config.yaml
norm: "batchnorm"
upsampling: "pixel_shuffle"
beta2: 0.999
lr_schedule: "cosine"
Rows from block 2 of a small spectrogram enhancement model, named by matrix and row number. Rows with one number belong to one channel. Each number is 128 + 32 x the weight over its row's rms, rounded and kept within 0 to 255. All counts start at 0.
After each channel's rows are labels from the 100 clips, of 14976, where the channel reaches its highest value: "top examples" is what is common among them. Only what is clearly more common there than usual is listed. The data: telephone keypad tones over noise or synthetic speech.
# convs0: first 3x3 conv (model.mid.0.convs.0.weight, 288x288x3x3, each kernel summed), inputs 48-95
# convs1: second 3x3 conv (model.mid.0.convs.1.weight, 288x288x3x3, transposed, each kernel summed), outputs 48-95

convs0.112 [141 119 126 121 153 142 107 120 149 157 147 153 172 162 126 120 142 171 119 197 102 150 146 174  94 173 153 147 137 143 156 172 156 159 146 134 191 141 128 143 133 172 184 154 122 173 183 108]
convs1.112 [201  91 161 108 110 170  94 121 151  61 126 113 158 164 154 103 106 143 120 134 118  87  99  71 150 196 115 123 108  79 137 112 136 100  98 165  98 145 140 131 115 160  93 113 147 108 129 115]
top examples: number of keys: 1; number of keys: 2

convs0.277 [121 105 121 127 152 142 108 126 152 170 161 150 153 168 137 111 141 155 107 180 106 154 137 170  98 167 166 175 137 145 158 172 166 152 156 121 206 143 123 141 129 160 196 157 117 196 167 106]
convs1.277 [197  96 176 111 112 170  95 115 153  49 127 109 154 176 145 111 115 150 129 129 108  76  96  72 165 186  97 113 102  89 137 116 141 100 108 165 105 139 142 129 116 151  91 122 140 101 120 110]
top examples: number of keys: 2; number of keys: 1

convs0.153 [ 81  66 116 137 149 155 114 141 141 152 169 119 120 154 137  76 144 128 133 146 104 178 104 141  92 133 212 200 120 118 131 137 166 114 147 122 177 132 120 131 131 136 195 164 108 190 114 104]
convs1.153 [185  86 195 106 109 167 104 110 142  57 108 109 157 138 133 126 152 161 149 132  90  62  89  95 182 157  85  91  85 111 126  92 150 100 114 185 130 133 146 128 120 144  85 140 138  91 130  86]
top examples: number of keys: 1; number of keys: 2

convs0.217 [177 142 108 122 132 123 118  74  76 133 119  89 219  97  81  81 117 177 113  86 113 105 151 106 116 130 117  71 142 109 111 111  81  98 126 109  81  43 148 126 118 103  81  81 119 112 183 125]
convs1.217 [170 117  56  97 116 143 139 152 105 132 106 177 145  93 201  94 120 162 156 127 105 101 118 190 206 151 163 143 176 109 128 117  84 189  89 175 173 168 140 131 130 120 150 131 153 127  97 148]
top examples: quiet level; mains hum; muffled (low-pass)

convs0.142 [111  96 123 120 112 138 159  58 106 134  82 147 116 130 115 243 136 130 126 137 201 134 132 144 221 127  73  68 171 122 135 125 110 133 123 102 100  68 129 142 138 135  94 171 162 107 121 195]
convs1.142 [144 139 109  59 124 135  96 177 124 121 133 205 119  99 176  59 143 148 113 111 158 112 195 171 109  97 166 172 199 146 113 172  76 166 171 103 168 196 117 160 108 113 119  62 125 155 119 102]
top examples: white noise; clipping

convs0.59 [132 118 119 125 151 139 107 132 136 177 155 155 170 169 130 118 139 168 101 167 102 143 146 161  96 176 152 171 126 152 159 168 164 155 146 123 207 125 127 147 129 140 186 164 126 189 167 102]
convs1.59 [187 103 161 112 113 163 100 111 146  61 127 111 157 157 147 107 109 149 129 127 108  86  91  68 159 195  96 116 103  79 145 135 144 103 101 169  97 138 143 134 116 151 102 120 141 110  94 117]
top examples: number of keys: 2; number of keys: 1

convs0.252 [ 93 116  62 141 127 110 130 201 136 125 160  64 100 137 140 106 102 108 153 117  89 130  89 104  69 117 206 210  86 122 127 126 128  58 110 121 103 131 134 143 115 126 115 168 143 111  84  82]
convs1.252 [175  45 200  98 111 151 133  88 130  96  91 131 145 111 111 150 164 163 187 128  76  97  83 133 166 142  86  74 149  98 134  71 143 146 115 192 143 110 153 152 129 133  96 151 137  93 138  75]
top examples: clipping; rumble; muffled (low-pass)

convs0.135 [137 116 123 123 162 144 108 122 149 168 156 150 163 158 127 124 148 169 104 181 106 154 140 170  99 180 156 159 137 148 157 168 164 156 149 128 200 137 126 143 131 164 196 159 114 192 180 110]
convs1.135 [208  90 166 108 109 172  99 118 147  60 125 110 155 168 151 106 112 147 125 132 113  78  99  70 159 188 110 118 103  87 137 113 139  96 106 165 103 141 141 131 117 154  94 118 145 105 129 114]
top examples: number of keys: 2; number of keys: 1

convs0.248 [184 134 110 123 133 134 109  76  62 132 108 115 218  92  96  74 120 174 105  79 110  98 153  89 127 133 115  75 147 130  98 108  94 119 139 106 110  47 147 117 120  96 101  65 124 134 172 120]
convs1.248 [178 109  66  94 111 148 139 154 111 130 103 175 143  88 195  87 122 165 151 144  98 102 109 156 209 155 151 144 162  98 146 106  83 179  76 191 155 159 144 139 123 127 146 134 155 116  95 148]
top examples: mains hum; quiet level

convs0.232 [126 114 119 124 153 142 106 132 135 175 156 154 161 164 131 116 141 167  97 160 100 147 143 157  95 180 155 174 126 147 155 164 168 151 148 124 208 126 126 148 129 140 193 161 123 187 164 101]
convs1.232 [188  98 164 112 113 168 103 112 144  63 127 112 159 156 147 109 114 156 132 126 106  87  92  70 164 190  92 115 102  82 144 136 144 104 105 167 100 138 143 134 118 148 104 122 140 110  94 115]
top examples: number of keys: 2; number of keys: 1

convs0.72 [118  99 118 129 158 150 108 127 151 169 161 151 147 173 136 107 145 152 113 179 106 162 133 167 100 160 180 177 137 140 155 169 162 149 163 120 192 142 123 142 131 162 200 165 117 200 159 106]
convs1.72 [195  95 177 108 111 166  92 115 151  55 123 106 157 169 142 112 120 151 134 130 107  72  95  78 164 179  99 107  98  96 131 112 143  98 111 173 110 139 142 127 115 152  90 122 139  94 129 106]
top examples: number of keys: 1; number of keys: 2

convs0.264 [ 81  76 135 145 127 150 157  44 130 100 112 143 100 124 130 141 163 134 128 135 208 133 133 157 232 128  84  54 140 133 133 121 124 158 113 115 121  81 124 111 145 132 126 111 109 116 113 226]
convs1.264 [154 114  93  75 120 150 105 174 137 115 124 191 126  92 205  68 145 152 144 112 147 108 176 172 141 114 172 164 203 118 128 152  66 178 142 129 166 208 135 171 116 118 116  61 143 144 103 100]
top examples: white noise; clipping

convs0.286 [116 125  86 129 113 119 122 181 110 115 147  66 120 117 127  85 104 119 171  88  88 129 110  88  62 116 205 193 110 109 111 112 100  63 120 101  87 107 146 158 122  98  93 172 148 110  96  70]
convs1.286 [172  68 177  91 112 163 128 106 119 121  84 149 140  81 113 127 161 169 197 141  76  80  86 157 193 155 105  80 142 112 133  82 127 148  88 200 154 122 155 155 120 121 116 143 139 103 127  78]
top examples: clipping; pink noise; rumble

convs0.209 [ 94  81 123 131 130 126 155  58 122  99  97 145 128 125 110 163 151 146 105 126 185 135 137 161 210 129  64  43 143 124 140 118 115 154 113  86 103  63 128 120 134 137 105 120 124 105 145 206]
convs1.209 [159 121  85  77 117 146 115 176 128 121 126 198 131  94 215  70 144 161 150 117 141 120 173 192 159 121 168 165 208 119 126 148  64 194 132 133 179 219 137 159 112 117 127  68 142 142 101 109]
top examples: white noise; clipping

convs0.28 [136 128 118 124 157 142 106 129 136 162 154 157 168 163 127 116 144 177 105 163  96 149 148 162  96 183 153 157 125 153 162 166 164 156 138 131 206 125 130 156 136 139 187 159 126 169 168 102]
convs1.28 [187 102 157 112 114 160 103 113 145  80 125 114 155 154 156 105 103 151 122 129 110  89  91  60 159 182  94 121 104  78 150 148 140 114 101 166  92 140 141 137 113 142 107 116 140 118  83 122]
top examples: number of keys: 2; number of keys: 1

convs0.151 [126 116 125 122 131 122 112 115 153 145 141 156 157 176 138 113 125 165 120 220 101 142 144 186  95 174 151 149 145 149 177 204 135 152 138 132 169 139 127 138 129 180 165 142 139 156 182 106]
convs1.151 [192  97 153 116 113 155 103 120 167  65 136 121 160 177 154 110  90 143 111 142 120 100 102  82 134 182 102 128 114  71 148 136 141 110 102 158  95 156 137 127 112 163 107 110 140 101 145 111]
top examples: number of keys: 2; number of keys: 1

convs0.128 [ 94  91 126 131 100 130 163  63 112 129  86 162 115 121 123 242 126 127 129 143 203 124 120 142 218 120  73  69 170 124 128 122 112 155 117 119  99  75 127 143 134 136  91 166 157  95 110 193]
convs1.128 [146 144 106  59 122 140 100 169 128 119 133 191 116 107 160  64 140 141 111 103 171 105 196 178  97  99 169 170 214 145 115 176  79 148 176 103 160 199 117 154 113 111 119  61 125 158 122 103]
top examples: white noise; clipping

convs0.181 [ 77  71 111 134 147 154 116 140 133 137 171 116 111 139 132  73 142 118 137 120 100 166  98 119  92 128 211 197 104 115 118 117 161 104 150 121 158 118 125 131 130 121 192 178 101 191  95  97]
convs1.181 [187  77 199 103 114 163 110 107 136  85 100 107 153 110 130 128 160 159 159 135  83  67  83  96 187 149  83  89  79 114 122  89 151 106 107 183 139 130 156 137 123 131  91 141 137  98 130  77]
top examples: rumble; clipping

convs0.165 [ 97  87 133 135 129 131 151  43 129  91 110 141 127 122 110 138 150 152 109 125 182 126 142 157 204 130  71  37 140 124 137 113 118 162 110  87 124  65 128 111 138 131 117 108  98 112 137 202]
convs1.165 [162 116  83  84 116 146 116 177 134 121 124 189 133  93 216  75 141 161 157 118 142 117 169 184 160 125 168 170 202 115 130 143  64 187 128 138 172 217 140 164 112 119 126  70 145 138  96 109]
top examples: white noise; clipping

convs0.117 [110  96 124 118 114 131 160  58 110 130  80 148 117 122 118 244 139 126 115 132 197 137 130 143 220 127  65  66 168 123 131 119 110 137 123 105  99  67 127 149 135 131  89 173 167 106 121 193]
convs1.117 [144 140 109  57 124 136  96 173 122 122 132 202 120  99 183  60 146 152 116 114 155 116 193 179 115 102 163 169 197 143 114 169  76 173 168 105 171 202 117 161 107 115 120  62 126 155 118  98]
top examples: white noise; clipping

convs0.205 [175 129 107 112 129 135 104  77  77 130 113  99 218  81 106  79 122 177 118  67 104 106 155  89  94 127 135  85 140 123 102 103  82 100 139  98  89  59 157 140 128  90  81 101 131 127 163 109]
convs1.205 [171 111  88  88 114 148 134 149  97 137  92 184 141  69 178  81 135 168 163 151  92  93 100 163 216 153 150 133 157 110 136 104  99 176  74 197 158 149 139 140 114 121 141 127 152 115  95 132]
top examples: quiet level; mains hum

convs0.267 [138 124 117 121 153 142 102 127 131 179 153 155 170 161 128 118 137 173  96 156 100 143 147 157  96 180 149 166 120 149 155 165 166 150 142 124 200 121 125 149 128 133 184 163 126 183 166 101]
convs1.267 [194 102 160 112 112 167 105 113 141  77 126 115 156 152 150 107 111 155 129 128 105  85  93  67 163 191 101 118 104  83 148 140 141 109 101 168  97 140 144 135 114 147 100 121 144 111  88 121]
top examples: number of keys: 2; number of keys: 1

convs0.22 [141 126 121 125 159 147 106 119 145 159 152 152 172 156 121 118 150 174 111 182 101 152 144 167  94 175 150 144 133 145 152 167 166 156 145 130 192 132 128 140 136 161 188 152 113 180 181 111]
convs1.22 [208  89 159 104 110 173  95 122 147  76 125 115 156 157 156 104 109 149 123 135 114  78  96  69 157 193 116 124 106  81 137 122 135 109  97 168 101 145 142 132 114 155  95 118 149 102 120 117]
top examples: number of keys: 2; number of keys: 1

convs0.70 [125 120 119 122 155 143 104 126 131 178 151 153 167 162 129 112 142 172  98 156  98 145 144 156  91 177 151 170 123 150 152 164 167 147 145 122 199 124 126 145 131 137 186 162 121 186 162  99]
convs1.70 [195 100 164 112 110 168 103 115 142  72 126 115 159 150 149 108 115 156 132 130 104  84  94  73 166 185 102 117 105  83 146 137 140 110  97 171  99 140 143 134 115 151  99 125 146 107  92 119]
top examples: number of keys: 2; number of keys: 1

convs0.285 [134 114 124 124 145 134 111 121 152 158 152 154 165 172 133 121 134 168 122 204 104 148 146 181  96 173 153 157 143 146 166 185 149 159 141 134 190 142 125 144 131 178 182 156 129 169 186 108]
convs1.285 [201  93 161 109 109 169  95 120 156  57 131 114 159 179 151 108 103 144 119 134 118  91 103  73 145 191 101 124 109  83 143 113 138  97 101 160  99 150 138 126 114 164  94 115 148 105 134 115]
top examples: number of keys: 1; number of keys: 2

convs0.158 [130 107 124 124 145 135 108 127 158 163 152 157 165 178 138 119 132 163 116 198 103 150 144 178  97 169 153 163 146 148 169 179 148 160 144 126 195 146 126 148 128 176 186 154 131 176 181 108]
convs1.158 [197  96 168 109 110 164  93 117 158  43 130 110 159 187 149 107 103 143 121 132 117  89 103  70 146 189  98 120 110  86 141 111 139  91 106 158 100 144 140 128 115 161  91 113 144 104 132 115]
top examples: number of keys: 2; number of keys: 1

convs0.195 [ 84  78 104 143 142 150 122 166 137 142 176  95 113 149 138  62 134 107 155 130 104 169 103 125  90 124 230 214 116 116 125 131 161 103 139 121 167 129 127 137 128 127 181 165 112 168  99 101]
convs1.195 [171  75 199 102 109 170 110 104 144  68  97 112 153 123 129 132 159 164 160 135  80  76  86  99 184 160  88  82  95 116 122  76 149 107 112 199 134 124 147 134 123 137  86 153 137  85 128  80]
top examples: rumble; number of keys: 1; clipping; number of keys: 2

convs0.85 [115 102 122 130 152 142 109 132 149 170 162 152 151 169 138 109 138 153 109 173 106 154 135 164  98 169 165 180 138 141 159 166 173 146 158 119 213 143 125 142 129 154 203 158 118 200 159 106]
convs1.85 [194  99 179 111 112 166  96 113 151  40 126 107 155 174 144 112 116 152 132 127 107  77  96  70 163 183  94 111 101  88 139 119 144  95 112 165 106 138 141 131 117 151  92 124 141 102 112 110]
top examples: number of keys: 2; number of keys: 1

convs0.218 [131  68 105 131 114 103 131 165 150 119 104 117  82 157 169 149 110 118 108 149 132 128 104 125 109 132 126 162 117 125 150 143 124  71 151 136  88 210 117 129 124 166  89 159 145 102 121 125]
convs1.218 [111 122 187 131 131 119 136 128 126  84 120 122 121 158 135 141 162 131 161 138 107  73 164 142 163 199  98 106 120  89  82 126 175 149 144 110 163 120 102 112 123  98 141  96 133 137 134 133]
top examples: thin (high-pass)

convs0.257 [ 91  86 134 137 129 145 162  41 123 103 104 147 111 121 119 166 160 135 126 133 209 136 136 154 245 127  80  47 149 126 132 123 128 165 112 108 118  72 129 121 144 129 118 122 121 112 120 220]
convs1.257 [153 116  92  76 120 148  98 173 133 117 126 195 126  92 211  57 144 153 141 114 148 111 180 181 142 116 168 166 204 120 128 156  64 182 144 124 169 218 133 167 113 118 119  57 141 147 107 101]
top examples: white noise; clipping

convs0.150 [109  91 120 120 116 132 157  57 108 128  78 145 118 129 116 240 139 126 118 133 205 135 133 143 220 129  71  70 172 120 134 121 111 136 123 103  99  68 128 149 134 135  88 168 168 103 122 194]
convs1.150 [143 137 109  59 123 138  96 174 123 121 133 206 120  97 177  61 146 151 118 113 156 116 196 175 113 102 165 173 202 141 114 170  76 175 169 105 166 200 116 159 110 115 120  67 126 154 118 102]
top examples: white noise; clipping

convs0.275 [104  93 121 124 104 140 160  54 108 130  82 152 120 127 116 239 134 132 127 141 197 130 128 145 215 127  72  66 175 126 133 123 108 147 118 106 103  65 127 141 137 135  90 168 158 101 117 191]
convs1.275 [146 140 107  57 124 136  98 175 124 122 131 195 117 101 178  56 141 146 111 111 163 111 195 170 107 100 167 174 203 144 116 171  74 159 167 103 168 199 119 162 110 115 117  60 126 156 118  98]
top examples: white noise; clipping

convs0.215 [ 84  78 133 137 128 153 164  54 129 105 104 144 113 124 126 167 167 140 123 140 212 139 143 164 235 138  79  64 151 128 134 127 123 145 111 108 120  76 131 125 150 139 118 122 127 112 121 227]
convs1.215 [150 118 105  72 120 145 105 184 132 119 125 189 124  96 201  63 147 155 134 118 150 111 183 175 135 107 169 174 207 126 124 161  65 173 152 117 167 213 128 173 110 113 118  55 138 150 110 102]
top examples: white noise; clipping

convs0.51 [141 121 122 121 163 149 105 119 147 158 151 152 171 156 124 118 149 176 112 183  96 158 142 168  93 172 156 148 135 142 151 166 162 158 153 135 196 137 129 142 134 165 193 157 118 177 181 108]
convs1.51 [204  89 162 107 109 175  93 122 148  61 123 112 157 157 154 102 111 145 124 134 116  83  98  70 155 194 114 122 106  80 136 111 135  98  97 168 101 143 142 133 116 158  91 116 148 106 123 115]
top examples: number of keys: 2; number of keys: 1